{
  "color_jitter": 0.1,
  "inner_norm": false,
  "label_smoothing": 0.05,
  "optimizer": "nadamw"
}
Rows from block 3 of a small image classifier, named by matrix and row number. Rows with one number belong to one channel. Each number is 128 + 24 x the weight over its row's rms, rounded and kept within 0 to 255. All counts start at 0. Numbers have three digits each.
After each channel's rows are labels from the 100 images, of 14848, where the channel reaches its highest value: "colour at peak" is the nearest of a few named colours to the mean colour under the peak; "top examples" is what is common among them. Only what is clearly more common there than usual is listed. The data: views of escape-time and Newton fractals. In brackets: how many of the 100.
# convs0: expand pointwise conv (model.blocks.3.convs.0.weight, 320x80x1x1), inputs 0-39
# convs1: depthwise 3x3 conv (model.blocks.3.convs.1.weight, 320x1x3x3), a 3x3 kernel
# convs2: project pointwise conv (model.blocks.3.convs.2.weight, 80x320x1x1, transposed), outputs 0-39

convs0.1:161124131093120128082084094136138135128115110117095151089128157128143178128097151171128155128114108087109128094132128156
convs1.1:148160131154150115161164126
convs2.1:160128092106154128118146171119107128128090140128128178107131152128106131153145128128144137150107138115173137174124128141
colour at peak: brown (65)
top examples: warm (79)

convs0.205:139142128128125128112098135128102108172134111090128108128177171112101147148128144154128142168123155128120096101112077089
convs1.205:097093123099096116103113115
convs2.205:128116162127148181104136128121097128184093128128120135144170128128109128138102159173107164128146133148074128128122076128
colour at peak: grey (62)
top examples: grey (58)

convs0.107:128168122128115105110086105128166128144147175159128128139065139171149170132145128118128128128120082122106128080128099104
convs1.107:152168155129120111114092107
convs2.107:105085100134162142128108124081128128123132160152128128171128128130128128080128150181147128128110096150159080170122128112
colour at peak: green (27)
top examples: cool (45); vivid (37); tricorn (29)

convs0.193:149128157128128128075128128128093123148128171087128128169154128128109128143118128128156128136119148129128141177128132107
convs1.193:119120153079112140091121142
convs2.193:128128127170128105131137141075128128093170094128101128126117125110128091106148139116128128077128161128128128144128128156
colour at peak: grey (36)
top examples: vivid (96)

convs0.145:164128128166137128124056156147151106139121142146128102094128123128111128128137128135197156147123136149163132143152162092
convs1.145:116134126129148195119131133
convs2.145:098128128101146115148168133125128101128128128145128128165128171089157128066105136124059146128128128163098146117128093165
colour at peak: red (56); blue (30)
top examples: vivid (43); warm (36)

convs0.123:086129130139142088165128086175152119091128128142128103128156085212119119174128128092145095139127128094128131177153155128
convs1.123:126111132120063114125110129
convs2.123:110134090128128080121094112128176149128128104150109128094128128157128077155128131095172150123121087128170094153128183128
colour at peak: pink (30)
top examples: pastel (63)

convs0.141:098107146119077081141063098172158094128144138128128128128087084168127122153127124088166117128106101128128083098128117128
convs1.141:123146127158187142141138121
convs2.141:162128128115091128120126153138085095109132152071088128157170141094128128095172111129097128163113157144162148101128128087
colour at peak: grey (62)
top examples: grey (86)

convs0.172:101190127128119098128152121133128128135128128106128138128128128128142128128155055155110114128125128135128124124116105125
convs1.172:108102109144172160114118114
convs2.172:084119128128129128146128062126128128118108128168128128128118128172086146128128094128128138153128160173159118192122103110
colour at peak: grey (42)
top examples: vivid (72); tricorn (31)

convs0.6:137125128134128128110103116106128056183120128128123133096113124104138145128182122086128114128109116166170121128128152085
convs1.6:130146119162170116135168137
convs2.6:124128128143168128097117131146096160115128084110147095119139124116183117103078116130127170112088146128113138131153105116
colour at peak: yellow (57); orange (39)
top examples: warm (72)

convs0.219:128090114116113169136128100145128091152182100128113092150082128160128129128128094148099080128143145147093102095155095151
convs1.219:123109128090156157096152141
convs2.219:088120153107128152150128128090098142143128128128128096128167142082161128081068103128083104128128128128082090136103128128
colour at peak: green (31)
top examples: vivid (80)

convs0.158:135128118128120101155128155147117076156146084159106135125113073094128153109128128128094128158111152140128139160109121073
convs1.158:150147123180162145128142128
convs2.158:171128187127165128067128167074096128172128126128095156159111128128130146155141143128104119128128128106128128135128128131
colour at peak: yellow (79)
top examples: vivid (97)

convs0.182:128153124120128150096115144128082128154128151062095128163170150120128069128153128128128144139111110135129128129128123128
convs1.182:110109125100090101108098112
convs2.182:082093128093141155136129154128146128147148167128128128128148125136170128077104094128128142128167128181089109128174108163
colour at peak: pink (59)
top examples: grey (60)

convs0.92:109153128123111105128123159103126128109148128119089118131073182114128094089152129096128086144168139128177129128128167128
convs1.92:124137105131138063135135119
convs2.92:170128110105128128144114098128135128097088128092154154128123128142128103154131128128117140081095118062091101128133135116
colour at peak: cyan (85)
top examples: cool (99)

convs0.293:128088128128160108100156124128083113088128089128110116176132137128128128107128128151087089177149118169110146164099087090
convs1.293:120168117117173131112155145
convs2.293:134135128128158081128143086136128113132128095128122128143154111162132128158088157087154114171128128095168128128128128140
colour at peak: green (60)
top examples: vivid (80)

convs0.127:128112149151128130154088109131114134103128112171118095085136093151139090173164167133134100190141160130128138102147167109
convs1.127:132126119160187151128127124
convs2.127:128156151105113157128128128148117128089118160128117128165120143128151128128114064128134116119128152156094103139156156177
colour at peak: grey (42); pink (31)
top examples: grey (99); cubic Julia set (28)

convs0.27:116128122190083133101177128159144134128128128055154124162128128128128120156127128111122161128111102139128158111115128100
convs1.27:153129099114155101111101161
convs2.27:128104090128117128154116107080174166128128128167126094128055147128110106164110128128128091128111107125128128120128110144
colour at peak: brown (52)
top examples: earthy (55); tricorn (31)

convs0.307:128128128132119137128169128128128152138111122071149102128128128191128128131055092157143146115112098057096101150128128142
convs1.307:097147133100162165124124106
convs2.307:120128129067166132141165128128128132145114128131145128142149128128128171134128128125076159093128128120085092128151139133
colour at peak: purple (33)
top examples: vivid (87)

convs0.211:104128142110087104153116134139128128128123084128182097128122128128059111128119130089128140128169128148120145128099128081
convs1.211:152157135121142134100078113
convs2.211:154096141151151101102136098117128178071128160163128128128128081162173128128128121147172115128129120128128092158153154108
colour at peak: white (46)
top examples: grey (48)

convs0.186:128171142144120128129162145155128138128104117128113173128103196135105128146128158128101128142131057114118154110080135101
convs1.186:137146139166178132124153121
convs2.186:128128164103106085128082146120157128136122141154128074091128094128128128158157128096128091185114112128155128101156107144
colour at peak: white (53); pink (25)
top examples: pastel (98)

convs0.241:108128095125143128108185128144128115128143101166146166159152170147128147133091164141128129166128128128157182137100099096
convs1.241:150155139165130143130161163
convs2.241:104128134128138128136133080128128128133132072149178135088155156128089161129128128128163128196102102128172170128098145109
colour at peak: pink (66)
top examples: pastel (100); Newton basins of five roots (30)

convs0.263:128122128106194119089143128095128156128094128140107128128178128086147128100128145098117150128128155096127195178107128126
convs1.263:130129139147178167134150141
convs2.263:092158148128128135173101101128120095128128149100175104153106150114096118113172110149122128129159098157125096064143161140
colour at peak: red (40); orange (27)
top examples: vivid (78)

convs0.55:115176123128128111128160128131097106128099136155128180150133128112083154147160147119102109128100098118130156128077150095
convs1.55:114143122134189127115154115
convs2.55:109083128089128107112120128144128101128140136128158092102117147165128154183136128100169146163129137125143128154151088100
colour at peak: white (41)
top examples: pastel (96)

convs0.270:108107153166109128106104152128137122128094137101168096128128128128110150128132128128128110128125140169136128148118103120
convs1.270:147108148134081149146104150
convs2.270:128128110107118128175128113089099157131157129106128128121150127128128104154128153082130118112128128076128101068128128100
colour at peak: orange (29)
top examples: Newton basins of three roots (38)

convs0.150:127061146128128159130156128128103149113141128166120128188177124110128087128128148128128137127128128168132128128107128131
convs1.150:131104106121095110123102084
convs2.150:087083159086128178128128128128128132146135104154132128183132086107169163102128154128118097127101127128127114128083093145
colour at peak: black (99)
top examples: vivid (49); Mandelbrot set (41)

convs0.113:149152157128128101152118142147111126128143128128093122128130179128171148128109128130092055128116076128110128113145141115
convs1.113:107128131137179159151146142
convs2.113:128128128128120126087148156107128128160128079128138156144177145128091156128123149128130167179085128157118172125095095096
colour at peak: pink (45); white (42)
top examples: pastel (100)

convs0.54:117128128128128173103120109128128162128128112066066128125115163128113131186097128144113142100107149068128128083090157146
convs1.54:137107087112105166145151126
convs2.54:164098117156136149128153102103128114154128103129105161128128128164128133172124128146085128128116128139128128099097133128
colour at peak: blue (25)
top examples: vivid (97)

convs0.117:172128128128128094100128133113086160173128175141135118107128144128080147140094128109181128116137128128148095165094101109
convs1.117:103109139146141070123130143
convs2.117:156116096128107099125139129095156148126128128099100185106111137101136092106125156103107138064161129085128128096073165128
colour at peak: red (31)
top examples: vivid (91)

convs0.240:128123172095167089107142110128128153121134128139128128172130128128110157128130112070128160128096128104128128128128165174
convs1.240:111109097159156150098106131
convs2.240:103156157105144125128131128190152128128128128128205128141119137115081128128146138128173128129128128157106099147138118105
colour at peak: black (99)
top examples: dark (71); tricorn (30)

convs0.41:147109128111109128090131104150152094182083146148108156114108092123128155102156128127128184128077120104128106119128139114
convs1.41:135150139148177142133161148
convs2.41:123147149153149101088072102128150105112105100154122128128110118128092151166161164123153149159154128128118154153105118115
colour at peak: red (38)
top examples: warm (87)

convs0.49:087129126096156113111164132128146120102161064160132128158152170100128161128103139141128128140108119128119171142104103135
convs1.49:147151143168144155127157154
convs2.49:128128136114128128128114128132127096128097100128128121084146120173128128153155121147119128179154081155128190128103147120
colour at peak: pink (68); white (26)
top examples: pastel (100)

convs0.100:110128128085143099128136128134133115051190101145135128185088099141104118141157128128112104140136153169142128103137128116
convs1.100:120160143127177162144135126
convs2.100:140128109109116128128128128082128165096122089155073128128174119086160128154097150109128125160150118128113163162101098140
colour at peak: green (53); yellow (30)
top examples: vivid (89)

convs0.163:102143070118098096093137081109101138128112158144097122193175091128113128158128108106123143128128128148128068119128128123
convs1.163:154147143089114091112124106
convs2.163:128113137127118129105128063128096134107130128130113128158092132165092128102116104135112128128128162168109101170120117109
colour at peak: purple (26)
top examples: vivid (76)

convs0.284:145128099178128180143174119128093150112136128132128137176171108130128128128097127136128128065128091145088128094077128127
convs1.284:124100135155143095138153089
convs2.284:132128096134121128139171114098130128137171145128131128147128140128128128138095128138090074113088128149128103144079111128
colour at peak: green (29)
top examples: vivid (100)

convs0.311:158128156161128120128128114128136137128131128126128075106141083128149128128097110103128087114117157140128176156125117157
convs1.311:108102097098120098110099118
convs2.311:128178128090128161130119119155141128108160128114128133106137168156157128115114128140090118087174125170128093128128126160
colour at peak: brown (53)
top examples: earthy (47)

convs0.124:178128149094168113076152113115111128162088162124134128117128157128147196143128125155128135077128128100128128128117128138
convs1.124:123159139144181130110153139
convs2.124:103122128154096152128111109113142146091169104113139163176128128086128128128119147111112090164150114128128109103128164128
colour at peak: purple (31)
top examples: vivid (98)

convs0.110:097155073128101089138128101127128116128113179136135128114140164124128128154140124175128133128145158128149118122128102090
convs1.110:114118112150172160109123100
convs2.110:128128102076108128128137090133128094128100128172188103128114128128095128154154123144190144128118148128150128152128126097
colour at peak: grey (39)
top examples: vivid (71); Newton basins of three roots (30)

convs0.37:183145066145121138128157121128128148132101150146128158178128156103128146099128159165128149128146159128125132178128128128
convs1.37:131130129144131129087071125
convs2.37:128128114121144141130128146128097147150128172128171112128144064143086094117159136125128112097128188128128088136132160154
colour at peak: purple (30)
top examples: vivid (100)

convs0.61:107115130130119147109109129144129087168096067151110110128144112128160123162128123128149197128093101102159132139095128146
convs1.61:121137120168182135123141112
convs2.61:146128120140162128069066128128111162161106139153128096110155158141140109135128151128154112151125097128159123158103103103
colour at peak: orange (27); red (27)
top examples: warm (64)

convs0.126:142128137126128140097111128128089103128162084160130128194128108095128148134127118142097110099102128142128183150087128120
convs1.126:120113139127142188124153146
convs2.126:132122128100156136128128128093086103128069091128096172088128105125142128128143145132135160154128114128105128158128130128
colour at peak: green (33)
top examples: vivid (100)

convs0.87:139128151128147148082141110144137081128128118158110133106148116128128100149158128128177186128072102113142113145103128083
convs1.87:139151124164176124130157129
convs2.87:146097128113155154128074078175113119128092121133128128115159129100128142138137141108171158128101147097110123157106146128
colour at peak: red (64); orange (26)
top examples: warm (66); vivid (34)

convs0.292:098111174141128132117158169155128128105125126143144128170168123128144083128152138128147131120091143205134105128153153136
convs1.292:130149140152183155136139136
convs2.292:171128128159150128128151100169128104154079102102110128128151166098124122095158128158109175145109146128109152170128128095
colour at peak: cyan (60); blue (40)
top examples: vivid (77)

convs0.165:196149128128128103137128133113152159120138156077116164113128165131129154128143085128133136083180128128148133112128133128
convs1.165:112140131142194126132135114
convs2.165:167132101149128162128100141128128109157104128128128128142119150108092088128160128155128138158174128128174105157151149087
colour at peak: black (100)
top examples: cool (80)

convs0.98:081128161124128128170189174128128134128136073103128077124128161128128113128102118128111149196102102139121128119128081128
convs1.98:101140111147177120107139104
convs2.98:126151162134099109124115128128116128128157109128184116155153128083129147130159119074116083169123182137128123125125150102
colour at peak: pink (51)
top examples: pastel (77)

convs0.190:121158148088135156094132149139128087167128133128121132159128128128144115110111178142128162128138163137128124128128120095
convs1.190:136148115138186133140156141
convs2.190:128105112119128112087126128133095148160128109135103156134161128138155109115091118128103162145146120107155167191155138138
colour at peak: yellow (44); green (25)
top examples: vivid (95)

convs0.224:109128076144128128143162116124128160128128123155100138129124128128128120117128128185155082148136068127128128083109114136
convs1.224:110098100111103099101110109
convs2.224:090090157083133128113136167128128128102152143151128068163128104118155153088117128098127099142105128155133128128158116128
colour at peak: grey (39)
top examples: grey (59)

convs0.169:134151128128132138168111128128152110120090173102128128056144181172128123128083089128128128143128111113107128128128156128
convs1.169:110106129094086106109104132
convs2.169:124128125185128127153128151181128128107143146090167128130093138128076096128179113128175149135087127124122117129133154128
colour at peak: black (64)
top examples: dark (55)

convs0.66:111128128128104128128113111113174120129128110089146155085128093128094128085128084128098151135156128116160101145128128122
convs1.66:118131130146192132128153136
convs2.66:128134128117127111121100156102100128149128080128142160161168128128128132158110163128103173154125159143147161129074128094
colour at peak: black (93)
top examples: warm (75)

convs0.135:173156113152164128144128176093128148154150128096132128128107141136149109113146098130128101151162140137146151128155113128
convs1.135:128126128142136129107081081
convs2.135:094160117121146088172105107128102169121101128074128106128128105091150128131128109135161102095128128074163147091101128128
colour at peak: black (89)
top examples: vivid (56)

convs0.222:059091083128128128139154104128133128128128128128136128117117128128077128128116128154099128128128087092093128111111128128
convs1.222:107112111114108091106097100
convs2.222:155128128128108152091120096128153156138128146177067176110080138128112089127128151128128128104128091112128159122122128115
colour at peak: white (26)
top examples: pastel (50)

convs0.19:128108128165096136148168144137128168128128148134116122121134128156128086128128149139128128139117128128128166100105128127
convs1.19:133156108158087142106116151
convs2.19:113128154155104128143131084128148128131118110134161128069119091155128149195128163088150100184113089128128132135128126128
colour at peak: black (78)
top examples: grey (76)

convs0.24:084108128167039128159143093161128128137162108130160114132119108128100128117128128087126128115128128141100095128150170126
convs1.24:160166146122120117092099126
convs2.24:141069128139128132071146154122102103110128128128118125156136092122120128106128130128128140128084128153131099186124096111
colour at peak: brown (68)
top examples: dark (72)

convs0.181:103133131210128109146128102176161094128128119142179128128104128139128128110128098101115118128128128135128115089128202139
convs1.181:112088094143143134149157149
convs2.181:128128079105156140128128149128128121117108145180128117128126113128143137128128128128128156128108131160128096173134065138
colour at peak: brown (89)
top examples: earthy (83)

convs0.274:128180097162128119140167093154128105116128135085124183110128174128093120128154128162107130107115128122116121128064154128
convs1.274:148140120169163166115123120
convs2.274:081082128128128164117104105108129106136128128128172088116145128138128156128097136082142124160163130125092147155176128130
colour at peak: brown (49)
top examples: vivid (48); tricorn (30)

convs0.149:167138164128185105128128162128116172120066128128134125101185128126141142114094151085129128143128168156128189142128126088
convs1.149:140132145132160173108133164
convs2.149:104128097153127162128116098149115089128128165143153102150127128114155105094165152125123094101130062128126128128136108114
colour at peak: red (32)
top examples: vivid (59); dark (36)

convs0.227:161135118128149128128128128110160157091161149090128163103128128128087107113128128115151106115177161128164143128156153121
convs1.227:133158136153177159114128119
convs2.227:128128125128122111091128114128128095116128128107084172106110108089113073155128139156148128125153169128162128153122138077
colour at peak: blue (50); cyan (31)
top examples: cool (79)

convs0.316:128170113115162107159128117098128154088105137093128128128130128138119128150128101128124092128167128128128128150128128122
convs1.316:137157144159174155132141128
convs2.316:154128169128103171109080128115128088153128128128107164110109128128072088160128172115128128128097156128157149067097128128
colour at peak: black (100)
top examples: cool (74)

convs0.278:118128121147110132108066091128117128128173128190162102107087133128128141135172128084098141113138117128136128125155161106
convs1.278:118116123125125126160186150
convs2.278:128142128130133161128128128095104128135099099128090118128168128128080124105105128121107128128128192128104165148128098074
colour at peak: black (63)
top examples: vivid (43)

convs0.308:128147132128128141123128112119130114086179093144157121128108178129147162119085128128088128093128102152128128099117106188
convs1.308:139134128138192145130143145
convs2.308:145100141128138098128128138099121149128063085128128139112161097128128137148145156100153175121095184118128128162128113128
colour at peak: green (69)
top examples: vivid (80)

convs0.281:156158146124107111083058128146133120157154106128117158087136128128118128196147137118175128159113122128129128128128128128
convs1.281:111069120134151119141151125
convs2.281:128128078094163094152162132094133150077160128165111128153112159154142118070128067128128128104109083128130109128105158167
colour at peak: red (68)
top examples: warm (59); vivid (34)

convs0.198:128128128132116128128128111128166099166118109113168120086128132107128166097172086095143164087176128125141093128128128128
convs1.198:113138120124193133114134112
convs2.198:190128145150153084153128097128089149141120128105155180085125133164152136131128162137120135156100128128106159128126128128
colour at peak: black (98)
top examples: warm (41); earthy (39)

convs0.0:096113128165147110128149128078128158130126128159106109165114128128136089120128151148128128148149129134176155128146128136
convs1.0:131144141148125136085079134
convs2.0:128144166113096135101128135096116165089135128139143128128128128093142159087111088098128150128118097146163197102134144139
colour at peak: green (53)
top examples: cool (64)

convs0.60:130162087163123157123122128128128128143128112107128119154151128171149106128069099128128141128102135065128074156128128163
convs1.60:122099151144149099101109162
convs2.60:128142153073128112128176132128128122171128097128113173128154127128128173128128161152128152096150089128125128128152128128
colour at peak: purple (32)
top examples: vivid (96)

convs0.247:128128146161099128181128128215128128132102128082128096101159098128163139124116138110140117150128128153153134140141177129
convs1.247:133144125175167131154150122
convs2.247:148130128152156128096103128128128101147117083127118093147151128128117084099132163112098128133128128147145121128145138128
colour at peak: grey (62)
top examples: grey (94)

convs0.82:142123128128128086128095171097163173096146117128145128138141128095135072117144093111136128150175128143141169160122150128
convs1.82:127155139149178163119133121
convs2.82:128128168153102128098109128149138117128128128106128098166128127130069092103153120120128137128155129098103135128128090084
colour at peak: cyan (68)
top examples: cool (100)

convs0.245:098117128149093139120140117121150107138171114149128128146128100140128123071156150142158169096162151069138128098128160132
convs1.245:137115127117064104136127140
convs2.245:140123090128152128146128093128129171097104130175147128165106089138160109146157114125128128136172094088156103144123128111
colour at peak: brown (51); red (27)
top examples: warm (54); vivid (44)

convs0.231:128128093138141103121128074184161127128171109140093128124128085128145130128128163128124128128120128106128114128142178119
convs1.231:126140129148190144132150129
convs2.231:122125128116128127140074110125105093102149185140108115159128128151128123126128128167166106128128128125118076128128142134
colour at peak: grey (78)
top examples: grey (100)

convs0.103:128155138128129087135128128115151158128128141092102128117109112131128107132142126128140095149160117128128128109155185130
convs1.103:142156153137143139105086099
convs2.103:128128128128128173113176160143101115128128101128128107172161148128146139103108162190128115128122128128097093125128102128
colour at peak: cyan (98)
top examples: cool (76)

convs0.31:128172106128128136070128128100128159128098166128128145156128128128165128090133143167090136100132091128111128128128128128
convs1.31:124118113108093084119123094
convs2.31:131128097164128092165116134106128183090116155128103128128087137137112086137169080128116125128132103104171128131128166155
colour at peak: brown (53)
top examples: earthy (45)

convs0.159:131128128141128133100128128128128153063196090135129128128128119128132121123180150128128099093128117174130128136113147128
convs1.159:136122124114194119120129109
convs2.159:129128101094140128134182161129070104150090128108139162167130119105123110119097135142122106106156149104077115128097128153
colour at peak: green (81)
top examples: vivid (100)